From a checkpoint of a small sound classifier.
Training: adamw at rate 0.00065, 5800 steps, batches of 64, held-out accuracy 77%.
Rows from expert 0 of block 3, named by matrix and row number. Rows with one number belong to one neuron. Each number is 200 + 40 x the weight over the matrix's rms, rounded and kept within 0 to 999. All counts start at 0.
# up: expert up (model.blocks.3.mlp.up, 4x192x384), inputs 128-191
# down: expert down (model.blocks.3.mlp.down, 4x384x192, transposed), outputs 128-191
up.81,183,163,301,200,222,200,185,267,256,200,132,200,200,185,152,200,200,204,162,144,149,221,253,219,191,200,189,138,200,200,200,130,162,172,137,240,200,195,256,208,114,200,229,207,200,145,200,261,186,185,100,178,221,200,224,205,200,200,203,150,232,200,213,243
down.81,207,185,153,197,225,200,199,200,149,165,291,190,176,200,207,200,200,200,156,197,257,218,197,128,200,200,171,187,204,224,279,161,200,255,249,166,164,142,200,186,278,164,200,200,130,200,217,294,230,190,200,152,179,241,184,280,250,230,209,237,221,148,200,200
up.82,222,200,153,277,173,200,200,220,178,310,205,200,200,127,200,95,125,200,160,200,54,138,296,200,200,133,189,141,252,200,206,296,271,200,224,194,316,311,200,243,260,127,112,210,116,111,200,200,140,194,204,231,241,126,313,200,155,172,157,279,128,83,200,350
down.82,125,180,304,275,364,200,220,200,162,280,256,200,266,212,165,200,275,200,200,193,172,348,142,183,200,131,200,201,200,171,200,159,200,251,84,314,200,103,200,200,200,200,329,200,176,261,185,262,200,101,157,200,200,246,164,296,240,223,136,71,226,200,277,272
up.83,200,239,227,200,114,126,194,200,212,273,266,200,200,192,206,200,174,198,200,200,120,157,231,274,200,200,256,134,305,295,200,271,279,160,208,125,200,251,224,221,290,158,244,178,223,182,200,200,135,200,190,99,200,198,270,281,200,239,200,200,200,189,200,214
down.83,200,200,127,200,260,200,125,174,159,220,200,229,200,242,228,219,224,292,87,264,200,200,174,146,200,210,178,218,200,142,243,97,235,200,200,200,176,98,200,200,200,127,187,200,209,216,234,194,249,107,242,162,200,200,237,189,180,200,200,256,270,163,188,200
up.84,200,177,200,201,264,200,221,211,149,200,180,233,200,175,214,147,200,271,219,210,291,200,162,227,149,208,213,168,267,259,200,200,200,241,174,274,200,189,200,214,200,195,238,184,151,152,200,249,121,211,200,200,275,265,266,251,200,237,165,200,200,154,200,303
down.84,147,136,223,166,200,200,200,253,200,200,163,146,175,235,224,200,225,200,213,192,200,200,200,208,232,217,256,133,204,200,197,153,261,179,200,157,102,235,254,200,200,200,168,320,232,200,158,197,223,200,200,276,200,162,200,185,200,221,188,158,241,200,200,185
up.85,200,221,200,200,200,97,200,200,167,160,241,200,223,127,242,200,122,160,200,78,220,81,200,270,207,200,249,268,257,269,258,200,156,239,226,151,200,200,154,294,173,218,181,190,183,205,93,200,176,229,213,108,200,200,200,200,200,200,207,268,175,226,241,203
down.85,200,278,200,122,167,200,200,200,152,236,208,150,271,113,285,121,200,170,219,160,252,139,140,200,227,200,241,302,149,246,252,247,182,200,209,162,255,212,214,194,200,200,250,139,172,238,124,185,200,156,212,170,154,220,164,235,166,200,279,272,200,221,200,259
up.86,235,250,200,121,219,200,200,228,200,207,272,200,182,174,238,200,175,219,203,270,297,287,200,200,170,302,200,242,264,204,200,200,127,228,134,185,200,140,155,200,276,252,251,180,134,195,264,210,200,200,200,83,313,318,145,306,200,200,0,259,200,75,119,200
down.86,180,254,200,200,212,139,200,179,200,110,269,132,159,213,196,180,329,156,200,110,302,244,200,141,287,244,200,206,121,149,230,200,117,255,249,299,160,164,233,200,200,200,347,242,257,224,200,141,224,276,200,253,226,200,158,274,246,277,200,167,225,200,176,170
up.87,227,200,194,200,223,156,258,247,189,179,215,200,200,200,200,167,210,207,181,200,226,242,208,203,200,218,200,200,200,179,167,167,229,200,204,200,184,201,232,180,183,122,245,245,174,186,208,268,140,200,136,240,199,261,284,200,238,173,149,169,154,159,129,146
down.87,221,151,164,248,232,200,200,200,160,194,197,286,228,140,160,184,172,200,199,200,200,249,200,183,181,200,200,115,164,166,228,232,239,254,200,208,248,223,256,209,164,200,201,307,200,172,207,286,200,200,154,226,277,166,249,217,112,200,146,174,264,175,131,208
up.88,200,235,252,244,209,115,193,149,190,239,283,189,155,200,200,159,175,200,200,160,200,200,200,200,146,228,222,200,285,258,200,200,189,150,165,218,200,246,200,215,183,158,251,221,213,200,200,252,200,200,164,200,240,223,214,239,258,247,207,200,177,183,165,237
down.88,200,200,200,213,187,183,202,238,237,200,175,281,181,193,242,239,232,260,143,243,240,235,224,204,259,200,200,181,173,154,181,200,165,200,188,216,123,245,200,206,193,163,200,200,200,200,200,197,190,200,223,262,175,242,204,244,152,200,164,113,245,200,186,150
up.89,212,239,179,157,200,200,207,200,192,237,230,200,200,194,161,180,200,232,214,141,200,200,136,200,219,220,185,156,200,201,200,200,206,220,200,200,126,238,167,235,200,184,200,255,228,223,165,228,228,174,123,129,214,198,200,216,231,210,200,206,228,210,220,259
down.89,209,149,227,192,200,179,236,200,164,210,145,200,169,237,200,240,167,200,215,198,219,200,220,200,235,200,253,140,200,200,152,200,171,181,200,177,152,181,243,202,197,209,118,251,224,200,200,146,176,148,200,200,180,182,200,200,181,145,128,221,197,200,173,142
up.90,200,239,219,149,208,248,200,161,191,216,200,216,156,200,183,164,194,230,175,225,200,212,165,200,233,241,184,200,212,170,234,145,160,237,198,194,199,200,200,225,200,204,280,236,200,200,217,239,200,216,213,138,200,229,188,200,245,200,128,205,264,145,122,251
down.90,200,200,180,200,175,211,102,200,200,160,200,186,240,200,201,200,242,227,246,200,256,200,223,197,184,132,156,143,195,200,205,138,200,222,200,200,178,171,193,140,148,243,168,231,185,286,200,260,239,175,200,179,200,186,200,234,254,200,165,200,184,181,254,200
up.91,185,200,272,177,158,122,220,200,200,144,153,200,158,200,228,185,200,149,200,167,184,133,209,240,163,260,286,175,200,265,200,208,200,216,252,200,128,241,214,257,226,164,177,185,200,215,157,253,127,244,166,200,229,191,200,178,159,229,235,200,171,236,252,228
down.91,214,225,164,178,205,200,200,200,167,176,250,200,200,157,182,205,200,200,251,204,191,196,164,207,200,230,200,200,200,200,200,243,229,237,200,144,133,174,200,162,200,200,186,200,233,270,126,143,241,208,238,200,200,213,159,208,188,171,253,200,192,210,244,191
up.92,237,148,181,224,168,200,228,136,215,179,200,237,249,200,241,218,200,97,236,200,181,158,200,245,177,185,194,200,200,181,178,266,201,221,200,203,200,227,200,200,168,244,152,256,197,200,174,198,200,231,200,233,200,129,244,200,200,200,182,199,202,180,146,218
down.92,183,216,229,184,198,219,200,255,243,270,166,169,249,200,238,200,134,228,219,182,233,200,235,158,200,217,258,249,200,241,200,208,200,215,200,240,258,187,238,233,200,296,214,135,190,205,200,200,204,200,200,200,200,179,240,208,247,162,195,243,200,144,200,211
up.93,193,113,195,200,156,64,200,200,274,81,125,200,226,262,229,168,154,161,178,140,183,200,190,248,200,200,341,222,210,257,200,176,145,229,235,200,200,200,188,267,200,174,179,200,166,209,200,260,150,200,210,163,200,212,200,189,193,226,248,276,148,272,242,200
down.93,188,187,135,198,260,250,191,200,200,200,246,160,237,143,200,243,166,200,215,183,256,200,200,163,131,228,248,307,200,256,166,291,200,249,153,200,200,136,197,174,270,200,185,136,170,289,137,200,112,200,213,200,167,200,125,200,192,219,244,273,200,260,170,200
up.94,200,211,200,157,279,200,236,200,155,152,244,150,234,200,220,200,102,114,182,144,256,208,162,200,200,209,221,226,262,203,155,200,143,226,165,193,113,140,183,190,200,233,200,200,179,162,200,353,200,258,200,119,264,284,247,314,200,200,65,200,200,130,220,264
down.94,200,238,183,116,276,231,190,207,235,172,200,138,164,151,227,220,269,152,268,200,274,245,175,203,260,286,137,280,199,234,168,163,209,183,200,238,201,225,203,120,272,275,200,228,146,200,181,200,247,207,285,250,200,200,100,227,200,222,200,147,149,200,263,200
up.95,211,235,195,198,208,222,397,198,200,215,245,223,200,200,158,200,200,200,200,238,253,331,216,239,161,200,200,200,200,128,116,276,114,154,110,227,219,229,207,200,216,248,185,150,123,198,200,208,212,260,235,115,200,200,183,292,163,167,30,228,116,131,200,215
down.95,175,215,271,236,200,97,293,129,235,182,144,168,200,200,200,194,251,200,200,231,244,271,200,200,252,193,200,217,200,137,117,225,200,165,200,252,169,170,184,200,200,249,200,158,245,200,200,200,200,211,200,254,124,247,265,249,254,272,155,200,203,200,306,137
up.96,200,200,184,200,152,200,200,211,152,115,269,200,200,200,200,200,248,200,185,149,284,252,178,165,210,344,200,200,246,271,200,141,214,163,200,200,200,167,200,161,257,212,284,282,179,172,200,266,212,305,259,99,200,272,200,259,231,236,88,242,176,127,75,277
down.96,269,273,168,200,200,200,200,205,200,107,269,102,200,197,177,200,247,145,238,223,313,170,200,200,200,256,167,264,200,179,188,172,200,200,219,179,200,151,163,200,276,200,233,200,200,196,167,160,176,306,200,159,200,251,137,189,249,200,229,200,253,200,205,200
up.97,200,176,238,200,222,170,169,189,222,200,200,122,236,171,177,198,173,197,182,216,206,197,156,194,207,200,164,173,247,203,247,194,255,197,180,224,200,200,220,200,212,200,182,186,184,233,160,229,130,200,172,200,177,184,222,183,273,200,208,213,244,216,129,232
down.97,209,200,244,150,215,200,200,235,175,200,209,162,200,192,200,200,200,200,200,218,206,242,200,175,185,180,222,192,244,155,200,200,170,205,151,215,207,200,200,200,165,217,221,166,232,200,239,191,200,244,200,218,187,200,191,216,248,200,242,231,233,219,200,219
up.98,143,172,266,200,140,243,134,200,253,247,186,209,211,200,244,155,200,200,150,133,200,200,200,143,294,129,200,155,200,228,155,200,185,246,265,156,200,153,200,200,247,200,239,308,200,268,118,216,272,165,117,200,178,174,210,154,154,192,306,167,200,200,200,200
down.98,230,200,331,200,166,200,225,203,239,200,200,200,221,233,200,200,210,220,200,204,102,200,178,171,239,200,200,178,200,333,173,246,200,82,214,154,200,244,263,161,200,308,284,200,200,200,244,200,170,140,272,232,115,200,171,210,226,283,145,67,227,279,178,200
up.99,200,137,247,200,192,253,200,248,239,192,200,200,79,174,192,240,200,240,232,187,200,179,215,186,168,200,200,200,200,204,155,138,200,165,134,177,200,254,200,201,267,170,251,155,200,125,255,178,215,203,224,142,197,200,200,210,200,264,200,200,200,144,130,222
down.99,176,248,238,200,235,200,279,200,219,200,200,200,134,226,168,215,200,200,200,192,214,274,200,200,244,198,200,226,200,230,173,242,197,131,217,200,200,168,170,207,200,248,200,123,134,200,200,200,200,222,200,173,200,200,225,246,217,200,184,147,159,200,199,152
up.100,185,179,188,268,154,174,191,169,164,200,210,200,249,200,225,146,200,133,161,200,125,130,203,212,161,200,271,177,214,255,174,276,246,200,228,149,275,263,212,283,227,211,225,276,138,166,228,200,230,217,189,200,205,133,304,168,150,200,200,232,124,135,205,312
down.100,147,163,244,234,200,207,100,148,210,252,200,200,200,274,167,238,176,251,200,136,222,200,173,172,200,176,175,167,179,169,200,127,197,134,272,200,175,200,162,257,237,272,240,228,203,235,141,245,200,200,236,106,200,201,200,203,247,295,226,200,230,138,174,202
up.101,200,200,200,200,200,211,216,295,256,200,134,253,163,200,116,234,200,314,200,166,171,144,247,200,146,200,275,139,200,161,135,200,231,124,200,200,200,200,213,200,179,108,200,236,343,200,200,200,200,200,200,190,208,154,200,200,200,200,120,195,248,266,164,165
down.101,200,200,127,200,149,136,200,200,250,118,252,139,178,200,189,115,286,189,200,124,200,159,138,200,200,200,200,200,195,200,192,200,280,195,353,240,65,228,200,126,200,160,131,200,200,252,181,119,277,200,200,200,200,200,74,180,200,200,200,200,216,217,185,167
up.102,200,227,141,90,123,200,180,203,109,145,163,157,225,194,256,193,200,200,145,200,83,114,174,204,200,173,235,152,73,67,200,110,196,268,200,115,222,200,138,302,99,200,200,288,200,186,181,261,200,220,187,200,224,187,176,200,200,149,257,239,145,201,221,200
down.102,217,144,200,218,296,271,195,185,166,200,200,290,204,146,264,134,156,200,200,299,145,137,172,205,200,200,200,179,229,248,178,294,200,212,183,200,200,262,200,291,200,268,156,200,200,220,102,158,182,227,179,200,229,151,200,200,47,197,200,230,201,198,199,200
up.103,222,196,200,236,270,200,217,178,200,253,200,197,293,200,141,191,165,213,254,295,200,192,89,232,163,200,200,215,305,255,200,200,170,199,186,217,187,211,243,209,200,200,276,185,148,200,200,231,124,146,230,200,265,200,200,200,200,162,122,221,200,212,224,316
down.103,217,200,193,286,272,200,113,274,200,246,195,235,200,267,187,226,200,200,200,149,238,200,200,200,190,200,294,145,127,200,179,200,227,200,200,285,200,173,200,172,192,157,284,181,264,167,209,249,224,200,194,235,152,253,272,176,188,230,200,245,200,232,136,243
up.104,207,200,249,250,200,200,200,245,200,172,153,184,172,216,154,200,219,200,205,180,209,206,238,199,234,200,153,145,260,200,160,210,211,231,200,200,200,200,274,200,200,135,220,200,203,200,200,200,136,181,177,187,190,200,244,246,144,197,112,193,200,135,190,237
down.104,179,120,187,177,234,177,157,200,215,200,158,287,173,165,200,200,224,249,200,231,149,148,151,158,200,177,200,146,185,200,229,227,210,207,200,175,140,200,228,221,219,212,225,200,172,200,200,223,208,170,174,200,159,177,238,224,141,164,207,186,273,221,200,184
up.105,144,149,211,139,200,155,102,221,200,228,200,200,163,241,239,200,200,295,150,200,99,126,217,105,233,200,197,187,206,197,218,130,199,185,250,239,200,231,200,298,200,166,215,200,225,190,200,241,200,172,219,247,230,200,240,131,235,200,200,256,200,223,246,175
down.105,257,203,262,200,171,230,200,217,219,147,182,200,137,200,257,200,217,204,170,200,200,170,249,181,200,162,200,209,163,276,259,248,200,226,200,150,235,197,165,191,152,236,200,200,200,200,200,200,155,236,200,200,192,135,200,149,172,241,226,200,200,175,164,268